A small contrastive audio-text model, trained from scratch: 5.37M parameters, text encoder norm layernorm.
Rows from block 3 of the text encoder of a small contrastive audio-text model, named by matrix and row number. Rows with one number belong to one neuron. Each number is 128 + 32 x the weight over its row's rms, rounded and kept within 0 to 255. All counts start at 0.
Before each neuron's rows are labels from the 100 texts, of 14848, where the neuron reaches its highest value: "fires on" is the input token at the peak. Only what is clearly more common there than usual is listed. The data: single English nouns, adjectives and verbs, spoken by a formant synthesiser in many voices.
# fc1: MLP up (text_encoder.blocks.3.mlp.fc1.weight, 576x192), inputs 96-191
# fc2: MLP down (text_encoder.blocks.3.mlp.fc2.weight, 192x576, transposed), outputs 96-191

fires on: "hill"
fc1.350 [ 75 102 127 111 168  97 126 119 142  69  54 153  99 116  89 103  54 131 149 185 115 117 127  74 161 103 111 168 116 135 116 142 179 133 179 142  76  37 101 131 158 136 161  69 184 159 141 106 134 136 137 140 122 200 179 112 110  99 123  99 110 165 146 116 121 138 126 133 119 124 131 101 141 111 143 192  81 142 129 109  96 151 148 126 119 147 156 120 115 146 162 147  77 148 133 120]
fc2.350 [111 139 111 127 140  83 117  83 108 149 120 107  93 176 155 150 129 139 126 132 147 143 122 217 125 147 122 114 112 168 111 106 120  95 141 172 136  91  96 169 139 157 163 201 111 186 101 145  84 144  88 150 109 141 109 120  67 160 129  97 113 200  61  92 137 134 141 189 170 142 118 152 106 117 126 132 174 176 155 122  68 155 141  98 120  79 130 159 135 185 139  89 119 109 106 210]

fires on: "works"
fc1.50 [ 51 120 109 107 162 178 115 123 137 100 106 121  84 112 179  68  97  96 164 160  94  68 150 112  82 147  97  81  73 157  73  62 115 124 191 188  85  94 122 142 108 144 179 162 151 101 147 128 135 152  87 138 145 130 155 181 133 130  93 130 130 126 150  98 146 115 149  91  88 130 177 138  83  90 145 122 137 152 142  74 141 150  87 120 119 137 123 120 170 140 163 101 104 132 217 118]
fc2.50 [154 145 143  80 111 209  56 100 179  84 149 145 125 125 148  94 108 203 120 115 151 165 125 114 137 124 163 102 116 147 112 143 107 136 109 141 109 143 121  54 129 139 123 151 143  72  86 130 147 137 161 194 207 114 180 148 183 135 190 135 119 132  47 141 145 131 218 164 175 160 126 137 130 135 169 124 199 123 154 116 152 151  63 115 115  79 107 125 114 156 130 145 154 120  85 137]

fires on: "apple"
fc1.534 [143  70 129  73 146 120  76 124 143 116 106 162  85 124 139 122  77 185 134 150  62 131 156 145 120 114 166 109 134 183 143 179 116 123 108 120  76 123 104  75  89 133 172 113 202 165 124 119 146 142 125 100 143 153 159 107 175  83 107 116 153 154 152 116 111 130 130 136 152 122 105 138 139 142 120 176 161 155 102 121 122  92 145 134  29 111 128  81 138 167 142  63  79 127 120 124]
fc2.534 [139  93 168 131 159 138 157 126 128 138 114  95 155 114  73 118 122  96 121 161 109 118 157  80  90 137 134 194 177 129 125 146  86 131 129 107 149 100 165 134 118 102 143  86  95 119 127  79 172 123  94  59 106 130  75 188 142 104  78 127  84 113 173 116 126 121  83 107  86 122 130 121 146 169 100 174 111 122  82 125 106  72 111 156 162 119 104  85 130 127 161 168 150 200  94 124]

fires on: "works"
fc1.531 [ 89 138  96 125 168 180 120  98 137 111  63  95 104 108 158 132 133  59 199 134 114 108 147  98 100 111  84  96  98 115  71 136  87 117 161 188  74 126 131 134  65 139 163 128 168  97 126 169  89 145 102 119 126 117 147 145 158 103 123  76 156  84 134 102 148 172 158 114 125 117 171 129  83 132 169 104 134 162 162 113 167 145  78 113 118 151  97 141 156 160 139  82  36 161 168  59]
fc2.531 [149 172 146 106 132 167  82 100 189 158  96  90 102 179 121 128 156 175 108  97 172 155  69  79 167 122 128 104 106 123 119 146 156 100 131 161  91 161 141 105  98 183 101 159 149  95 169 158 135 114  92 131 123  63 168 146 152 113 175 144 108 154  99  84 135 132 180 111 130 166  69 125 121 110 123  58 165 154 138 110 151 186  53 143 112  94 105  78  71 146 124 131 113 129 180 121]

fires on: "hill"
fc1.207 [ 89  89  92  88  97  64 201 130  61  99 149 172 115 124  88 125 134  86 144 116 148 140 115 136 115  88 102 191 133 154 145 123 139 157 147  89 109  88 108 135 137 120 146 140 191 176 119 120 112 114 140  87  74 195 164  70  62  99 151  94 123 145 147 136 110  83 132 145 115 101 141  63 146 139  92 187  63 100 116 144 106 144 151 110 153 156 179 129 175 130 125 139 133  97 113 129]
fc2.207 [107  97 195 125  78 147  88 169 212 158 160 154 140 168 117 116 131 154  63 104 114 116 121 114 141 154 157 126 164 104 147 121 114 151 118 121 160 148 152 133 121 152  54 120 107 135 147 104 140  75 107  86 135  85  99 173 125 101 131 169  87 148 150 153 117  71 122 117 130  99 110 140  51 188  87 105 173 116 179 126 146 107  91 111 176  90 104 163  89 159  88 144 172 148  83 113]

fires on: "works"
fc1.89 [ 79 128 130 119 191 168  68 134 183  79  98 120 104 125 162  89 126  69 164 140 103  89 142  69 125 169  92 108 109 130 103 104 114 132 201 168 101 107  94 137 111 114 151 107 200 105 138 151  84 151  87 119 125 138 141 106 169  94 141 129 107 129 134 103 147 135 184 139  88 149 165 114  71 120 157 106 141 172 160  92 172 166  78 116 116 144 101 123 140 165 162  97  37 158 140  87]
fc2.89 [123 115 138  79 143 204  70 103 196 115 115 137 119 140 157 112  93 193 120 144 105 176  87  82 164 144 147  92 129 149 127 102 146 119 126 147 102 147 105  98  94 182 112 138 173  77 145 125 123 163 131 151 186 123 190 159 182  98 162 164 131 124  80 105 122 137 187 106 128 137 101 130 115 136 149 102 204 157 164 126 167 119  49 119  89 101 115 113  84 138 124 115 138  76 161 123]

fires on: "works"
fc1.474 [130 110 127 107 192 165  98 125 123  84 111 145  80 121 152  98  88 100 149 139 103  84 156  77  84 162 120 133  63 128  63 127  77 123 138 180  63 123 101 128 125 122 183 110 186  75 102 111 136 150  70 129 150 143 194 170 199 138  47 112 119  89 194  63 143 122  82  69  97 141 155 117 152 129 115 142 138 150 117  80 182 153 101  89 104 115  68  72 167 109 150 138  68 177 143 106]
fc2.474 [124 175 130 117 133 171  58 121 183 114 142 135 111 149 166 102  90 171  83 127 153 187 102 147 101 195 113 129 101 124 114  91  87 126 139 165 152 138  85 153 131 122 133 182 109  77 106 129 148 134 131 164 172 122 150 159 143 126 146 134 150 111  54  87 212  84 154 156 113 186 128 150 132  98 138 138 147  69 104  85 127 155  72 100 143  69  94 163 130 116 164 132 154 123 141 137]

fires on: "hid"
fc1.150 [126  90  99  67 135 181 129  89 148 123 110 106 145 113 170 126  98 138 171 158 122 124 140  68 170 148 136  83 166 196 136 118 130  86 166 132  80 150 104 173  84 139 168 114 172 123 156 152  68 160 131 148 190 110 161 141 168  87 109 112 139 170  87 126 113 147 117  75  84  91 148 162  99 144 184 121 156 148 175 136  88 123  86 117  48 145 150 124 125 126 145  81 130  67 168 159]
fc2.150 [165 156  86 139 108 144  95  87 155 125 147  66 170  93 121 136 142 128 175  98 154 113 156 120 120  97 130 112 142 159 158 112 159 166  71 115 141 175 121  72 101 133 103 109 103 111 146 154 124 206 180 213 188 100 125 103 140 115 191 100 173 100  86 140 130 162 177 137 115 120 100 168 184 129 204  86 142 154 177 129 192 154  78 171  81  79 135 106 124 131  89 100 138 104 151  82]

fires on: "hill"
fc1.128 [ 84  84 130 108 176  85 141 131 104  84  96 156 114  90  81 119  95 105 143 151 120  98 179 134 121 128  75 138 119 149 133 126 144 103 164 129  88 100  92 105 141 108 145  71 211 170 134 132  94 134 137 115 152 199 193  76  97 134 146  81 141 179 171 137  84 122 102 151 132 102 122  97 152 112 115 135  84 115 135 122  75 189 159  98 126 201 154 164 136 178 142 149  79 113 125 111]
fc2.128 [102 128 108 146 139  79 148 118 102 154 115 111 108 134 167 152 149 126 125 156 134 144 123 218 113 146 125 102 100 172  86  81 131  81 137 134 154 107  80 161 154 153 175 177 133 189  76 132  82 142 133 159  91 152  97  97  54 149 104  99 127 169  69  91 144 129 129 194 179 103 142 136 133 131 128 162 142 162 133 144  66 145 163 101 120 105 127 168 139 149 113  71 135  92 103 184]

fires on: "works"
fc1.383 [ 84 100 128 114 138 178  73 164 142 119 119 114 105 137 170  91 128 154 108 165 117 110 136 149 121 135  79  87 104 118 141  98 100 172 185 224  73 127 130 152 137 118 158 143 137 129 144 151 162 126 104 188 135 138 141  94 142 177 143 123 102 129 100 115 141 138 165 152 104 172 188 148  70  69 136 129 140 118 131  59 169 169 132  62 124 144  97 150 133 123 147 127  66 137 174 107]
fc2.383 [128 138 180 140 155 190 129 114 168 176  80  97 106 169 169  97 165 203 121 148 104 113 134 151 139 146 108 102 130 166 108  85  77  69 112 150 128 140 147 160 111 179 142 161 125 172 127 112  56 120 100 122 131  98 175 192 129 156 119  76  44 150 119  61 145  93 136 103 109 140 125 153  79 138  79 125 191 143 151 158 118 108 117 124 155  65  88 178 160 149 128 129 159 110 124 166]

fires on: "hill"
fc1.450 [115  79 128  88 185 107 130 132  98  79  60 155 116  65 100 108  47 135 148 204  78 108 121 102 133 104 119 181 100 124 100 131 146 116 184 130  99  34 115 129 156 129 163  88 166 157 146  79 118 118  93 127 118 202 172 138  93 102 103 161 101 162 209  90 121 133 128 144 121 108 141 114  97 123 125 154  85 163 122 112 147 146 148 123 132 153 150 134 131 172 136 153  74 125 141 139]
fc2.450 [112 186 104 133 114  75 123  94 132 164 104 108 117 202 126 155 151 151 141  89 155 129 109 167 142 155  82  98 139 132 138  91 183  88  90 125 111 150  89 134 157 179 129 135 164 181 131 170  75 154 120 159 108 145 127  79  96 175 188  80  94 195  68 118 119 160 174 147 116 149 114 138 130  77 132 109 135 160 124 131  70 201 170  88  86 123 166 167  92 154 133 101 104  82 148 134]

fires on: "hill"
fc1.99 [114 143  88 121 159  99 135 142 124 125  81 130 100 108  91 109  97 206 133 151 130 178  65 112 160 179 147 125 123 153 142 178 131 117 149 135 161  15 105 133 243  78 162 121 121 169 136 116 132 138 140 145 165 154 143  68 104 125 131 156  76 165  81  84 126 158 132 162 155 151 121 121 159  98 149 189 122 101 106 141  90  74 125 120 138 155 146 126  86 121 173 162 123 128 114 166]
fc2.99 [160 114 137 124  63 125 162 127 142 152 177 111 191 167 114 156 144  88 134 116 185 129 126 160 141  65 134 154 171  81 162 117 173 172  89  82 149 191 157 106  96 167  75 150  90 156 141 143 130 144 134 129 111 105  82 158  70 123 149 128 139 142 130 193 102 120 136 102 121 101 114 156 125 165 138  76  94 100 154 162 154 201 167 167 152 107 174 133 116 153  56 127 154  95  95 143]

fires on: "apple"
fc1.263 [134 121 129  79 149 137  92 161  76  88 130 160  85 101 177 170 109 171  75 155 110 130 122 163  96 136 144  92  45 137 105 127 103 154 122 198  74 123  96 136 143  67 145 122 124 129 109  92 153 104 126 134 137 106 170 132 155 166  52 183 153 120 119  40 142 106 131 159 167 165 162 134 158 119 129 143 159 114 120  96 177  88 140  97  62 135  97  81 134 113 125 101  59 143 146  98]
fc2.263 [ 92 164 179 139 132 116 148 148 121 155 115 158  91 167 173 147 166 139  68 120 144 160  58 195 134 175 155  77 114 152 109  90  96 104 155 143 166 103  88 168  84 150  79 186 117 177 102 108 130  99 147 110 101 121  96 122  73 103  91 145 122 131  64 102 147 108 125 179 171 107 136  88 103 165 105 138 173 115 143 156 117 134 130 139 131 103 142 178 185 117 107  76 192  77 117 147]

fires on: "apple"
fc1.293 [132 131 127  64 142 106 102 106 125  83 109 156 101 141 148 140  75 177  99 157 117 144 123 124 103 119 144 127  54 136  88 131 132 123 110 164  53 167  82  93 136 118 189 123 178 128 117 152 159 111 111 139 103 161 202 122 134 105  73 169 157 158 110  77 140 134 119 172 175 139 132 130 159 126 131 115 100 134 101 105 160 144 162  73  16 128 114  85 130 139 139  99  31 165 135 107]
fc2.293 [120 146 148 167  89 117 194 160 140 173 154 136 154 119 107 156 185 115  95 105 173 177  73 153 134 116 157 153 135  95 128 131 144 140 124 103 198 152 143 127 115 152  87 171  87 137 105 100 180  89 151 115  89 126  68 154  50  98 121 165 137  98 102 170 140 127 116 164 155 102  92  92 125 192 113 119 116 104 135 179 114 139 128 157 170 112 170 152 140 127  91 106 198  95  75 135]

fires on: "hill"
fc1.472 [ 80  94 125  76 148  72 129 122  86  79 105 144  83 134 121 149  85 149 125 159 111 111 134 141 108 131 113 142 110 161 121 115 107 127 160 150  74  78  75 165 138 147 162 107 202 140 131 133  95 124 133 120  88 180 185  97 105 120 114  91 118 180 154 124 112 123 105 108 133 155 108 110 127 109 133 184  78 153 103  89  90 158 150  75 109 165 139 147 118 154 194 163  87 169 146 111]
fc2.472 [144 144 114 139 172 104  96  59 115 135  63  87 107 152 119 170 133 141 160 130 108 130 125 155 121 146 102 133  92 164  98 100 120  60 100 180 133  73 108 146 161 144 189 153 133 143 109 127  98 161  86 197 122 149 126 120  98 165 127  75  95 169  60  43 177 156 148 163 137 177 105 141 159  94 164 158 154 153 116  97  79 147 123 111 107  81  99 115 106 177 187 106  86 163 129 196]